{
  "model": "masked spectrogram model",
  "train_examples": 26041,
  "hop_length": 160,
  "encoder_mlp_ratio": 2.67,
  "encoder_head_dim": 16,
  "encoder_positions": "sincos"
}
Rows from expert 9 of block 5 of the encoder, named by matrix and row number. Rows with one number belong to one neuron. Each number is 128 + 32 x the weight over its row's rms, rounded and kept within 0 to 255. All counts start at 0.
# gate: expert gate (encoder.blocks.5.mlp.gate, 32x96x192), inputs 96-191
# up: expert up (encoder.blocks.5.mlp.up, 32x96x192), inputs 96-191
# down: expert down (encoder.blocks.5.mlp.down, 32x192x96, transposed), outputs 96-191
gate.65 [101  88 150 208 153 189 183 114 172  98 144 152 151  52 101  96 109 119 154 141 127 164 115 134 124 164 126 151 138 140 133  81 102 145 160  93 157  74 163  81 158 113 112 127  71 122  98 143 136 182 152 143 119 156 151 107  88 148  73 141 140 109 119 131 111 171 111 138 207  55 118 111 124  85 123  91 100 122 151 121 186 100 127 141 155 130 120 121 125  94 170 116 146 134 155 123]
up.65 [144 134  92 126 112 103 159 147  77 120 132 131 124 242 127 172 110 117 156 106 156 108 163 129 106 153 120 109 114 112  96 133  96  95 122 115  95 132  77 165 105 135  35 101 130 166 123 142 150 112  79 150 160 150 175 140 124 154 101 122 134 191 174 118 132 114 149 144  51 122 103 199 136 111 107 135  43 118 111 126 156 125 161 118 159 145  89 107 103 159  91  97  93  79 142 120]
down.65 [132 111 154 122 117 141 136 126 147 120 109 128 111  79 211 108 177 147  83  37  95 106  81 128 141 117 136 140 125 160 149 108  97 110 154 107 192 110 165 194 126 168 166  99 114  94 139 104 114 142 194  53 110 122 150 110 131  59 151 139 150 133 109 111 148 115 118 141 170  82 168 112  92 119  85 130 174  89 153 140 134 180 119 187 130  80 179 170 140 154 196 154 147 149  84 124]
gate.66 [138  89  74 141 174 103 151 139  34 113 113 133 115 127 148 151 144 154 132  84 136 132 118 109  90 127  72 149 124 170 104 114  65 164 105 132 125 148 153 113 116 117 177 113 191 123 107 145 124 153 164  88 131 130 114 105 110 114 164 103 151 163 153 120 106 131  98 106 102  88 140 159 174 156 112 108  55  98 145 119  91 135 214 102 136  76 121 131  71 194 162  74  87 178 117 149]
up.66 [126 129  81 103  96  79 155 131  39 154  93 142 138 255 137 133 120  89 104  84  94  68 139 152 118 115  73 132 155 141 175 177 141 138 134 122 145 136 136 154 129  88 133 106 132 138 125 174 136 142  68 114 126 139 140 104 108 127 124 146 122 115 116 121 128 119 104 154  61 110 172 137 160  81 137 121  90  72 118 109 120 141 181 149 158 156 123 138  87 180 141 122  76 104 133 118]
down.66 [152 107 121 135 133 151 156  85  77  93  79 139 127 135  80 123 110 109  97 108 139 108 139 114 140  94 172 130 116 119  86 131 137 117 151  58  56  94 148 171 127 136 118 131 123 150 106 143 143  79  55 136 108 130 137  81 158 130 148 203 104 214 106 159 103 130 154 141 101 122 210 163 121 122 118 136 164 164 113 121 141 101 148  86  74 119 143 100  73 151 106 123 188 139  89  99]
gate.67 [110 105 121 139 132  86 142  99  91 148  94 143 121 121  46 124 102 147 161 128 148 116 119  97 149 149 133 139  99 184 139 134 112  97 105 165 156 126  70 160 106 141 106  98  98 135 138  79  91 167 109 145 119 105 110 161 129  91 171  85  83 154 119 123 135 155 127 188  88 138 152 124  96 152 131 146 159 185 139 107 125 144 180 134 116 120 168 115 149 136 180 159  94 168 126 134]
up.67 [147 175 208 131 102 144  86 154 154 138 125  83  97 132 119 129 117 168  89 155 100 149 151 147 108 161  93  86 139 108  49 167 124 137 115 158 109  83 167  86  94 110 188 147  88 124 119 132 154  95 123 137 136 167 133  99 162 143  80 140 164 137 122 117  86 164  87  84 123  88  96 130 148 142 114 125 121  33  88  81 141 148 110 123 176 149 113 173 182 164 172 116 116 123 149 142]
down.67 [151 144  80 146 126 169  86  93 116 123 115 146  98 148  90 189 142  79 102  93  90 118  89 123 106  97 163 154  98 110 105  90 142 120 114 123  84 130 125 109 144 158 116 173 170 119  78  52 145 126 157  99 111 107 128 150 166  92 121 127 173  74 175  60 139 112 140 143 172 196 134 120 123 145 133 133 106 168 145 142 135 129 110 145 110 140 160 132 155 187 139 138  77 130 123  99]
gate.68 [101 120 158 136 138 103 155 145 170 183 150 141  90  91 132 172  40 113  78 128 162 149 152 113  66 147 142 151  87 163 110 112 176 122 142 171 105 109 110 113 172 123 126  74  50 144 167  51 108 155  69 123 106  97  82  62 167 146 100 114 121 180  53  96 116 136 147 105 157 117 135 116  94 116 120 111 139 112  90  87  88 172  88  76 102 115 135 137 162 128 125 165 102 131 141 140]
up.68 [170 128  94  85 127 179 124  77  78 109  44 129 155 165 113  94 175  71 190 118  71  83  99 188 172 176 114 125 145  82 198 147  80 117 103  85 129 140 136  88 141  96 161 177 200 147 106 168 124  87 175 146 115 127 157 208  83  77 142 150 155 135 162 156 164 135  89 150 141 111 111  93 136  90 140 108 117 140 123 155 102  91 156 117 152 148 144 169 168 154 141 128 175 106  71 120]
down.68 [127  92 112 139 137 141 125  93 172 139 115 129 157 156 118 118 147  62  93  40  86 102 161 135 111  76 153 176 133 187 128  57 115 107  95 136  91 106 126 106 178  71 136 192 133  95  70 164 113 150 146  97 106  86 126 122 139 161 127 196 127 110  94  96 126 119 115  96 174 173 126 100 117 153 151 123 148 155 119 104 138 112  81 115 160 108 164 108 136 161 106 101 161 116 124 158]
gate.69 [171 126 130 133 133 137  86  65  64 102 127 103  98 142  82 154 143 125 133 117 177 157 113 119 137 162 139 136 151  25 100 112 129 135  61 123 160 152 164 106 110 115 172 163 155 151 117  82 147 129 129 133 139 105 120  86 143 164 144 157 129 164 160 142 112 186 160 146 155 143 119 101  81 103 109 151 130 111 125 155 134 120 173 110 133  69  86 143 168 155 188 128 164 168 112 120]
up.69 [125 139 147  84  81 117 106 110 143 108  92 123 106  91  76 156 132 172 140 139  79 149 128 138 123 205 163 100 144 105  96 190 132  98 144 145 130  86 192 118 134 142  79 157 162 219 127  91  82 155 121 122 128 140 138 115 153 199 111 143 148 153 127 163 157 107 123 163 213  90 171 108 139 154 131 155 138  93 114 155 127 142  81 129 131 114 141  89 108  93 145 152 117 100 159 138]
down.69 [152 112  75  89  70 211 102  84 116 125  99  85  63  92 111 112 140 133 142  84 175 101 160 107 159 145 107 108 166 123 133 124 149  94  87 118 171  85 158  84 111 109 154 117 148 148 159 168 145 113 143 108 141 159 104 161 132  99  71 147  92 170 140 117 112 109  77 175 185 196 175 116 153 167 160 185 157 159 166 120  87 159 102 116 120 153 103 108 137 112 138  95 135 114 132 102]
gate.70 [107  79 153 115 144  89  94 147 128 148 139 180 140  86 141  98  98 255 152 186 131 145 166 115 161 160 178 184 111 136 156  94  98 144 149  80  79 106 152 138 125 170 199 113 108 158 123 132 104 178 180 110 127 131  98 123 150 158 121 123 144 125 117 161 163 133 143 133 189 108 136 123 148 162 105 111 139 120 151 141 144 132 131 127 192 129 117 123 174  70 130  91  49 136 205 172]
up.70 [128 105 186  76 149 131 145  98 152 132 101 130 128 178 146 145 144 146 100 117 118 156 129  75 114 155 133 168 100 187 138 146 120 165 113 115 135 110  68 191 105 123  99 144 138 199 118 145 136 181 108 132 140 143 145 151 135 199 170 103 129 168 129  94 152  70 113 161  78 105 125 158 128 122 156 140  87 124  64 112  77 147 172  87 181 134 140  80 153 163 136  48 144 146 157 163]
down.70 [141 143 108 150 131 125 128 119 204  77 158  85 122 109 147 111 111 118 156 152  52 138 137 176 136 133 109  83 147  86 106 178  94 130 126 122 146 120 155  98 157 164 176 134 101  90  94 106 145 127 147  92 118 167 140 108 129 152 112  71 126  65 132 142  66 162 112 123 130  79 123 118 111  89 150 118 131  81 124 167 119 124 105 171  96 200  82 114 140  92 152 155 173 106 124  76]
gate.71 [147 115  65 161 132 136  67 124 149 116 112 167 122  77  92 154 140 130 127 109 145 182 156  96 116 112 133 121 108 114 129  91 158 113 142 105  95 143 106  94 118 156 165 164 121  87 121  87 113 150 132 132 213 127 126 172 109 168 127 142 145 132 108 121 145 158  96 113 160 207 105 195  98 155 132  98 152 125 154 140 193 123 108  99 185  64 116 158 203 100  95 147 103 159 158  99]
up.71 [109 110 106 148 104 134 112 125 184 168 168 136 152 122 118 132 140 104  52 125 149 190 141 146 154  99 145 141  93 104  96  97 136 130 142 120 136 143  75 160 145  91 112 182 148  93 112 170 123 100  99 180 171 120 126 151  58 136 107 158 158 143  84 139 111 171 154 129 155 168  83 131 115 109 150  86 199 135 167 138 179 122  91 150 154 139 133 203 172 159 128 120 116  90 129  81]
down.71 [139 117 144 140 131 112 179 110 102  61 122 130 131  85 145 147 125 172 112 117 173 148 124 116 166  87 162 164 127 199 107 112 181 104  88  80  90  96 117 192 114 106 156 107 112 119 190 128 138 113 124 143 133 162 162  89 121 110 156 118  92 218 171 166 141 137 133 154  81 135 120 142  97 126 132 129 140 121 225 155 148 124 127 111 143 118 146 140  69 165 146 157 131 136 115 180]
gate.72 [113 115 153 121 183 109 140  76  79 141 118 151 132  84 173 113 145 174 148 144 139 149 111 117 112 153 130 175 111 127 155 137 113 172  85 119 139 128 163 101 158 113  98 113 149 183 109 118  86 126 118  92 111 105 177 102 143 118 144 128 139 128  60 125 122 116 134 170 127 153  92 101 151 120 125 135 101 147 126 126 120 117  73 161 116 134 102 130 111 164 166  66 121 174 122 149]
up.72 [128 131 131 103 100  91 121 101 128 161 168  61 139  89 128 160 153 165  94 176 116  68 177 127 113 151 129 115 127  98 191 163 160 148 110 140 101 142 143 104 107 137 164 104 170 120  99 186 137  75 151  86 120 118 126 107 132  74 139 125 130 127  94  82 122 158 171 139 120 192 122 101  99 138 163 111 131 178  95 146 148 117 134  97  92  94 139 102 157 165 140 192 141 177 112 184]
down.72 [120 148  88 125 128 109 103 146  93 182 142  95  71 122 155 148 142 129  39 107  57 150 229 155 160 160 101 111  80 160 111 116 116 160 173 134 147 110 163 142 150  82 123 147 101 167 137 166 139 113 124  73 125 183 139 140 128 125 115 108  79 104 154 105 105 114  85 134  96 128 108 101 112 181 142 141  86 101 121 122 135 113 156 135 103 108 153 138 147 132 112 139 109 149 103 101]
gate.73 [142 121 171 156 135 128  96 104 149  86 129 126  94 107 102 168 100  97 134 173 123  93  82 167  59  43 125 117 114 153 145 137 144 105  97 205 148 156 133 104 101 148 180 138 133 139 145  99  63 184  73  57 107 138 112  71 127 146  89 168 169 131 126 109 112 159 167 117  80 100 124 126 140 115 162 120 148 117 126  87 164  75 154 103 140  97 173 110 161 152 140 164 183 166  97 114]
up.73 [136 161 122 130  99 147 138 181 136 122 113 110 133  74  52 151 133 161 102 144 128  85 115 132 143 130 166 169 143 137 153 131 176 104 124 147  67  96 165 147 118 172 182 118 130 183 127 104 105 170 137  82 105 144 126 127 165 144 108 100 139 114 131 200 158 136 120 170 166 117 159 127 182 148 159 147 120 139 157 119 149 132 137 142 131 212  72  94 198 125  62 194  86 102  87  94]
down.73 [157 135 107 141 127 154 135  65 130  96  91 108 160 149  48 163 147  85 102 122 133 107 140 118 124  70 161 127 123  94 110 132 161 121  74 102 112 112 140 121 104 158 142 123 144 120 130 164 130 120  99 103 101 134 124 137 133  82 102 158 109  70 115 148  72 104 124 132 167 124 169  86 132 150 101  97 157 158 139 152 136 120 135  84  88 139  97 110 138 167  91 141 167 128  67  67]
gate.74 [153 124 114 158 102 131 144 143 144  87  90 142 152 146 106 153 161  84 120 153 142 123 118 121 141 120  60 170 136 169 153  84 112 100 149 163 111 134 116 144 105 120 149 108  75 160 167 156 123 184 110 100 134 130 157 131  97 126 125  13 133  91 134 188 162 198 130 134  77 117 174 136 113 162 142 156 137 170 146  84 187 138 135 109 141 110 176 122  76 160 133 166 106 112  96 127]
up.74 [146 120 105 132 148 178 133  98 153 126 162 152 120 153 173  99 133  93 147 111 109 145 116 129 208 142 103 171 110 151 176  99 128 157  72  93 113 154 186 109 178 108  60 114 153  60 124 115 151  88 186 210 161 147 199 119  65 142 114 177 102 133  53  95 106 107 103 142  66 127  57  92  81 140 103 139 108 106 134  79 116 153 215 155 133 106 186 145 129 146 124  96 156 104 114 119]
down.74 [126 115  89  70 170 129 109 140 113 147 124 147 127 211 134  80 108 146 129 132 115  84 189 174 130 110 115 161 148 126 131 149  93  96 121 105 106 129 101  78 115 168 119 128 166  75 144 156 115  74 147 137 108 161 124 116 120  84 140 142  85  71 149 156 102 203 113 142 177  67 175  87 164  61 198 132 134 172 149 142 124 106 156 120  91 134  77 189 158 101 141 133 149 169 111 130]
gate.75 [119 153 127 129  86 111 146 129 140 138 144  89 171 131 160 159 102 120 143 162 132 105 139 171  69 136 183 116 114 135 166  85 120 101 170 179 165  88 111 113  88 139 147 144 186 142  97 119 136 148  78 127  71 132 152  97 141 176  52 126 116  92 138 115 176  87 142  79 114  95 143 142 171 129  87  99 138 130 156  97 120  79 114 148 159 126 145  56 113 150  34 138 100 103 130 124]
up.75 [125 134 105 138 100 112  80 194 150 137  99 115 104 182  78 145 122 112 100 109 129 107 189 151 127  72 171 122 162 172 144  88 122  93 168  72 154  96 141 109  56 135 135 164 168 157 102 161 177 103 118 160  88 145 112 220 171 119  63 136  77 151 131 165 144  82 153 115 126  79 152 153 128 112  97 156 148 133 163 114 111 147 102 133 182 121 154 139  99  71 171 176  94  76 149  90]
down.75 [119 105 116 217 127  87 189 114 176 134 143 137 131 121 161  97 103  53 112  94 178 118 107 147 171 144  86 148 109 137  75 142 129 135  92 113  79 133 106 171 169 103 139 118 129 173 130 132  89 153 153 123 122  97 143  92  74 165 127 128 142 157 154 124  69 149 162  44  86  99  65  83 109  89  79  67 108 101  98 153 146 134 112  88 176 103 147 154 161 113 146 165 126 122  98 135]